config.toml
horizontal_flip = false
color_jitter = 0.1
encoder_inner_norm = false
fusion_encoder_mlp_ratio = 3
fusion_encoder_parallel_block = false
grad_clip = 1.0
steps = 8000
adamw_weight_decay_other_params = 0
Rows from block 7 of the image encoder of a small model that answers yes/no questions on an image's attributes, named by matrix and row number. Rows with one number belong to one channel. Each number is 128 + 32 x the weight over its row's rms, rounded and kept within 0 to 255. All counts start at 0. Numbers have three digits each.
After each channel's rows are labels from the 100 images, of 14848, where the channel reaches its highest value: "strongest on" is what is common among them. Only what is clearly more common there than usual is listed. The data: rendered roads seen from a driver's seat, with toy cars, trees and houses. In brackets: how many of the 100.
# convs0: expand pointwise conv (encoder.blocks.7.convs.0.weight, 640x160x1x1), inputs 0-159
# convs1: depthwise 3x3 conv (encoder.blocks.7.convs.1.weight, 640x1x3x3, trained with AdamW), a 3x3 kernel
# convs2: project pointwise conv (encoder.blocks.7.convs.2.weight, 160x640x1x1, transposed), outputs 0-159

convs0.208:145143144123164101159042078074166140105126141164179111102137115105104163147084120114154096186161163208119149157125155126121118087216142074158121100118122146170163133116123150120153162173119166146130106091113100173141145081209166165082111148149151165127107103195104141172122105145139172079168103153141132110101177079141129156160145133170110128140085151150163113127184076120170156198172099135140139103135113114143161153147091096155138128160131109146140092096164122124157221147073129
convs1.208:129098130125095090092188158
convs2.208:143166143088122130159077134118121135084145161146155121103102044093219108193102112167192098105118139138121171112127124130102056157155127156169169087102181138102116153123187140097167115155086162097107064116102115108151115111147127088161126141083107119119152129119139134166092168100112061102114128193124176116142125088113110139114150188148139186134104084102144161170114136224144107124094154078152157072135107179104117054139145114123170135098118127140155131123124090064147176133113112
strongest on: barrel (100)

convs0.291:073132121122167089183110120117111177144135118119166123117134143120165094129147168086127121098125096197144108179115150120146091154124184135106146094124104163121061114063088163167131116139140113124099134213166079102123092057157160135168132086104098178130097076129138150154157144139136164089144116128129195140131186159162150179158217097125191108070098155122129113174171074134089107136188171121135158128120138171151169150172146091093120106101107194101126147106156137101104153133092172
convs1.291:136117131162064170140090105
convs2.291:080065113147147089142129157100110081098107154119129124105128144125176150117140116112196171077113085161115109118166138089124120135094140130122169149105126140073143137110156137130165099132114127154174136180089110148113035119144177171142168096099114166152146111149115159161227164126114111083163151144152183119097118162205132131139186068088065122120195117148086163126151101180159095115137151116132089126114125177166145133166087066067111119126106098154127138083121132128128169121036137
strongest on: house (92)

convs0.370:152232128125064106084160097168073161087154193144134121149117138177110105156137108106100164134117135122083142142105175079183135119119150152122080083108121110085116117109164146093077138169160118155124132122105150122127102099174166153147141057147171091092126155115098118120099121113108121121159159119161101168157176091126148122112174104148200091056087147114137149113145116125079104113119100078111114201154174163126157107056127091145170183169155158077125168104119137095119199163137136
convs1.370:140064154140076158149122135
convs2.370:137152111122116142086208149125141142135156159163150148146100134167091113097135138170124104136115146133154164175065102101201103080073178150116080061129132102119125102096099175098110115142115120151132152145103159165088114113196172161110118087147043111129138169129163108124126101150079086180145123187122062154125107155063185127116182085181167117099089119152157160096164100124113115125113106081121126154079173135118098111088155125143112077190138098103116173079129124104064159107145156
strongest on: bends right (75); dog (70)

convs0.266:162103123183108102125097087146124081110099106069158179179182104138140180102138149153116154121121092132106105129127128213135119125122136133091131149160082169158158136124175145057096112111117121106091105181128109117156082064123154101120114180081054124069175115156165161119139091172093119136123158077147149144114058108057114129133134140157242083087115108186088116119124158138107128090087114129073182113130136125128088168130155135114090140150079105109106110103094087132153151099137116
convs1.266:161158200158103118113130116
convs2.266:160171152174116128098129159098114120126192132140154149070137103116113093128148148109093114164108141121239093162085163117142091139109084131067064125118118156100144119089173190147182097136141168136123118086162123073164163073140136090082092162142151162182134135136116059141151113203147135158112094122113071116061134115114100096131140109162140141194034145109110115152125113093177197171112125137123157100138117144165120100161071163100178109146120141151150157138140110125096110122119095
strongest on: bends right (94); truck (88)

convs0.472:143095117184074109127170138102194147100126144163091082121123112202187169161119113137118096127108098160103142164103103174087204136109156134049104137205106105104108119157194109143145105162166125128218119114108066106119126153125130133151138135125149173141080158120155129147128177101170173144158130119094142100148162031146182160167063141082143087135152158091110103139100091160163157085116155085104121101103080150157118109149184107082136132105134129156128150123128118108126101149081118
convs1.472:195171140158124120161146109
convs2.472:082130136124075129166129116174103122105115103125178071143098110157169183161122148140135119164105148139121130166094129131153155103138132118124099084188127136134125047128105168098169104090119118187155193118188067067114104141088136086124125142116183136105143134122122120120130182065157137141117100135134120086155138079115187145178093129135086113095201195185141117128088159103134114144071144121094076144133067138149185064195083091101105162117128152122147102110119101161069099155164088
strongest on: bends right (99); sandy verge (92)

convs0.627:085126173156115074120154198123208123160155153145108172105130141173141228167128120135167121146114165150114099146126102198056147168120161132064119114171169133116100111140175141124108130191135099138164149124162052086071182113131137147177119117149122151125103148130169148153112162061149114147143157137114142177146144095147170146144109122124160098178175138097119110161101109135114165107136170122070097133101103151148164073175109099074102132106064098123145106168148117106148096173087086
convs1.627:216143133141122123101112137
convs2.627:140096125112123139147147081136150154089132122113152047148117168146159156107145098177166130134075102139110139146148125090143143103193158110114075105202151100076140074187126146115137110125135111162163165099169103108158107119086156035122119110125127162068177130103102128122137194095159189143101125150102141061157122095120139165156124122130139120073145190144142151097100195127175142148063115119079067105121058142169167111175138111090088144153134130101084115110126123137042104146119108
strongest on: barrel (100); bends right (63)

convs0.199:111112155136169132105096220102131095122107160151114071127116140155099145165071133154096150127142135123092137154143123094088103101185068123107085074153138056127173090076122065130153138108133147144103073159169106153131187139085134136103094131069115120106119089161114141148143090069145093104098084131094123145174107160133152115151094149116140086117148156093208161121079160136060130106159139114122180226117159110138119116150140114130140085109089086121052090114130153091134141182174111
convs1.199:075160133082155150150159152
convs2.199:084112056029139176175110142160156125142135088143115141121113123114161092098115122124073132160097117124123102112117168173090077148107182095103178151103155193130157145132146133095165092076080113114163129135104185078084113062113140148176111081120116162168122123084139081176181084095093131117113144136178121106145107129144102170165112137149092150117110155145076159159109150098193096108123097150135074129118104103166135210100174141147102097152118120172154163135080130159158080181114149
strongest on: bends right (76); dusk (65)

convs0.412:080136151135157103072129166145167149121163084191115149132170069167096165142214176139162172168115130116180127117146138088166108156172181145122121109099116126098181103109164146160181120122065161137100107110140140092157182100098134118162130074140125169165104118165177064201098112163154172114150108154093144106116153180091116106126109059119110131129159120121143166181088087089139187155158061143144108114123114169142176080139118109110109166123142121166126120148143133109193172120133085
convs1.412:137139078129160140083123186
convs2.412:110131189143133103079124129147079138202148158145164133147125135093157174065133152129175043109161129130120140064154137153113161218153136083071060148111150166119106151057082105105102108134146145096126143068149055141178091143121172159166119123108086147101085125120171109072170101136100143116145130122096102081078138168151105089124100179129133131173086089151131188162154132102136126180135130133129136142105075124191101164098129184110120145155096116125164113143126162085128105149151156
strongest on: straight (72)

convs0.638:176105163138151090171142160111112100126112164086074103088133140140106089169180148092160157087135090182077138115104098081177145123140133168165147121112105136130108115197094122149110110134145101141086121185145093133102054122158131134156166104111079116129152174139126121171161146164144125110125123126167198099122162197127109136172182101111175099174173147086130141150152141145129098132133121127132083149135109116221138155035100102150115126207117095114109157103110119109070186081076169
convs1.638:118125105141147142174188174
convs2.638:129105054142139136090126135069125114117129127147055143050117114105126129123138130134129140126072089154192130149154179115101092160091139203129117159126141178131164108065156187103191158091120136116138085140104133156129089167090177116177131090111134148098123077125156169195186127117140101119123078124185156148109108130195179130137209100166137116108164131145128118084136155139117082117083162151129081118065077169113166158135129128131098159141138126203115137161120080093105095100102154
strongest on: house (100); dusk (67)

convs0.486:149140120154104053080146170172130159081153114168193147156103129092142159211082141125116135164094141071150154085114105136134148180203120104151097131102108103161159117083112119117164140152194136155114151118134118073116082110097068125119117068101092146123094139158159129140110149103125151163135137166116109083201150106063137149091109095147082129166131132104119067138129106064109138104155108164137128149113091170186108144176105064150121187119136103117153131191170129184138100167162088
convs1.486:077142141076135132125161080
convs2.486:183169113126189082158181138108139119091097162154116172145166160170158107148172153097073132129096147144067144156145163170120108066103106158127200162062107113123117135148107104116098088141133155147120090158122163161100127102149111122121162132159112104167143102127127093141129155117117110119086079084158169075131109138184122086097100151124141071052124146121137114091161095130109118087098156180192158164158095152154067128100111207124129050128155058168083138092172141129150142085113112
strongest on: straight (67); pine (62)

convs0.317:072128186060146144156107102112161144110160090146147160141090176133142097155119112065145096156127063082143135094121091064153104111129164144168128103137081189105122114075099142132192095088116100106080182096124092163113185137108143164110174088060161115106105158112163113157155077141074125131156063131071107186158109140178098055112170116135112124182137138095196152138160121130062168099185142112145117137117152137129144125103137146132099157164142114108132138146090108157093122120111179
convs1.317:075153144109118100112079088
convs2.317:078105127110106118158050127136165152051075206156159093144145093119160100123124082045072172139139157134130124098109139090143111140125127119096105143152157108156134135091137170083091173120144155127166187133126168187078145078108140121133153134174184076104139113148109116103082206168116147126123119159130149128123108138079164120128075124158111111108107191142126132134089124105124100150107104175125086166137139123171152145056152096113198167136128119114114032093095112174129160085120116
strongest on: house (69)

convs0.76:114116090132143117126125096074141072099087154137081126157182108172135162064092087136131110092112127096148130131133098122128129113151139109172145188172137053084172087128164113116125103120163156086186116164171120138106160151125161153129133078175140167122119164087118121093053142124170153109103180130070105145128138066110186112135093085066064153138168140178193122142128052102144125116145152160114073158126151159154079235116116121111120130166155136146089113099141131102119109154140096
convs1.76:090142135136129068144085087
convs2.76:148092077138102112160082152126179135150129140119168114135214152186099163127088079186166129086039112148150118124113141065145111135146078108133144131130150102139101099144156077087170127118105135079137099120164148077147122114146155071122119109162154102151143123159171128112119124158151163144145107097132175150095160168104150109069106155158154136135108138150173069096159159134161132163113104193100078123171039129058143191182163176115103100102116147094066125116165129176136141102105110
strongest on: bends right (67)

convs0.636:107165104072145113104125143144152140152174171133093109139066143097191109106176126117156158123128105073132183201105214147121133123107127101077086104139100171068124074110143145125120154157159101129142118100119168100222145098145099111127083140164073132139106152104109135095239121188126155139070125108132146137126141164116116100120092065126111148150127158105137130110120126165117157170158137119115156114103086148122153151173060112120110095089099170114111162062111150151142154093204163
convs1.636:129121097131108053149140087
convs2.636:091142142131081174094162097153128135173134148136093124169111162159139118062143080169112175153115136108132203141186196116057128118088113106110091150127120160143062142128147144105143140121105178161139084041173173147118144151086101164168132153128094104158111094150188088116117106171145103085121146147132064148113107179130111116138111162077089095107149108121188133124106146112102149071129141183157122124202039056138134153054127138152143101142109147114128126121155092117158127134127167
strongest on: bends right (75); double yellow line (73)

convs0.365:150160112080067118146090156160139063148086178155150101122095100067166123150113162152176131069125177108149214113111103158136063127147130137152144141112172114140134125186146119095154136122119085129114065115177170133129080136131129109126133145035154090108119123161094182155108127140125137133129111140094144086153099089190091106097110083113146068076171111140125093155109177154128136139151144151115091110091136135121094146193118139128152139098163129102070117096139038171139159177159062
convs1.365:123119112128137071132168066
convs2.365:124120171126109189144135166108071123114112171122147083104185159122177143136160126175149191052136136120090133145169142144182116118144102108094086165159081117161101131117108052132095121084176084117124090138131118199197106068123144156101083151161107151099168068164158122129143176177124134104076090141143153157084138085197167124055138128117139089089088107158109127080091144099161184096101126121158114130123111090118116121129115095105097090086132103158134110161185153105085110147127162
strongest on: straight (67)

convs0.480:078154110149149109196098113158176141177120112149133122041162100123158112109163119099153141140127089151094065163139127102145131166144175155187137088155067127083110098136093153156095097134170093125130129179146153112145123093117130093075168090192136220142194116111100133104143158095099177114136150141114118112118145127179123160127175118110147135121170151047081176169119115147136116131126108161138131132164189153118196136104150057102135149169079167080114151109186124127107180132084127
convs1.480:138109138140074154178079134
convs2.480:122073087125100077135146120148120068141101105192167116117114150117163118110150096101178137125159148095097092088064163101117088112062167129112142127107134192043145138101149148098138095162123147120138098136154115156097088156136179197102140074099109183107108134116117169105160136109170132149105172085102142109076100172176127091183166117082069139156162113149110159141117148149173183099136116138132105112110122145159156132055102042144115170145124115163085132134123114140112175156039121
strongest on: house (84)

convs0.393:135151145136062074097140063108193162165151115125155150065116153094125132113159085108102125138163146097094157178138134171148142157142140160133074150089136085059154135123123136146070087115110134142139139136094111134119079180101173104171152171107120136129170184166169195131112136137118143125137164184129149152190160084151175140118139124082128057169110107178160103180123200090128157137165091146129164124135127153118079103146157136137088165128153091116082086137163106070133106081149050
convs1.393:116116146102169089082139078
convs2.393:186124158076096129070090145149077080123148179085059135108139090191072079181139112080165153084170113141168101128091182138123131095145163130077195115119104133153083096136124135135157154127138132053096097074104136143147145120154120144098090133158132186118129058067075148122184130099159134136127151134165148093110129159155119109073127082146148177119106107146139106071169090190167135148087141115111119136160116100109119061092098178143107158127098113158168110117124137087153127144087151
strongest on: straight (64)

convs0.465:146156109098126130081072100161083093177198116121189200133205156118106128141139192141089142101117110113182088086081131168148116139148106135089128130076115178142179077145089157087087129189097129144135141150118110101142114133164151143162114123134059145154121140145153091121121116180101123140121101152158129158109087129030109131104117160146164114127167177173149150108114151098096157111123143126098147094189142185102157077111149089085126105128045141111182136154112089120088179160115115
convs1.465:116122138139141219118113118
convs2.465:138102097137114083182164108160148129098129155124243184134145140131147102167134139154086131166124186126075127078120121169116073087124036122074091067137078205182155081124130176104167118140166147113163108121125097084163125122119095073114102144094136150104135131170155121141176130122090137160086179108149150188138081116101152186156089155116123120136146106113132151151111140123152112099134130146088118118110115183186125143176073180100126114124138126147120083140092102145071101075118112
strongest on: straight (97); vehicles: two (72)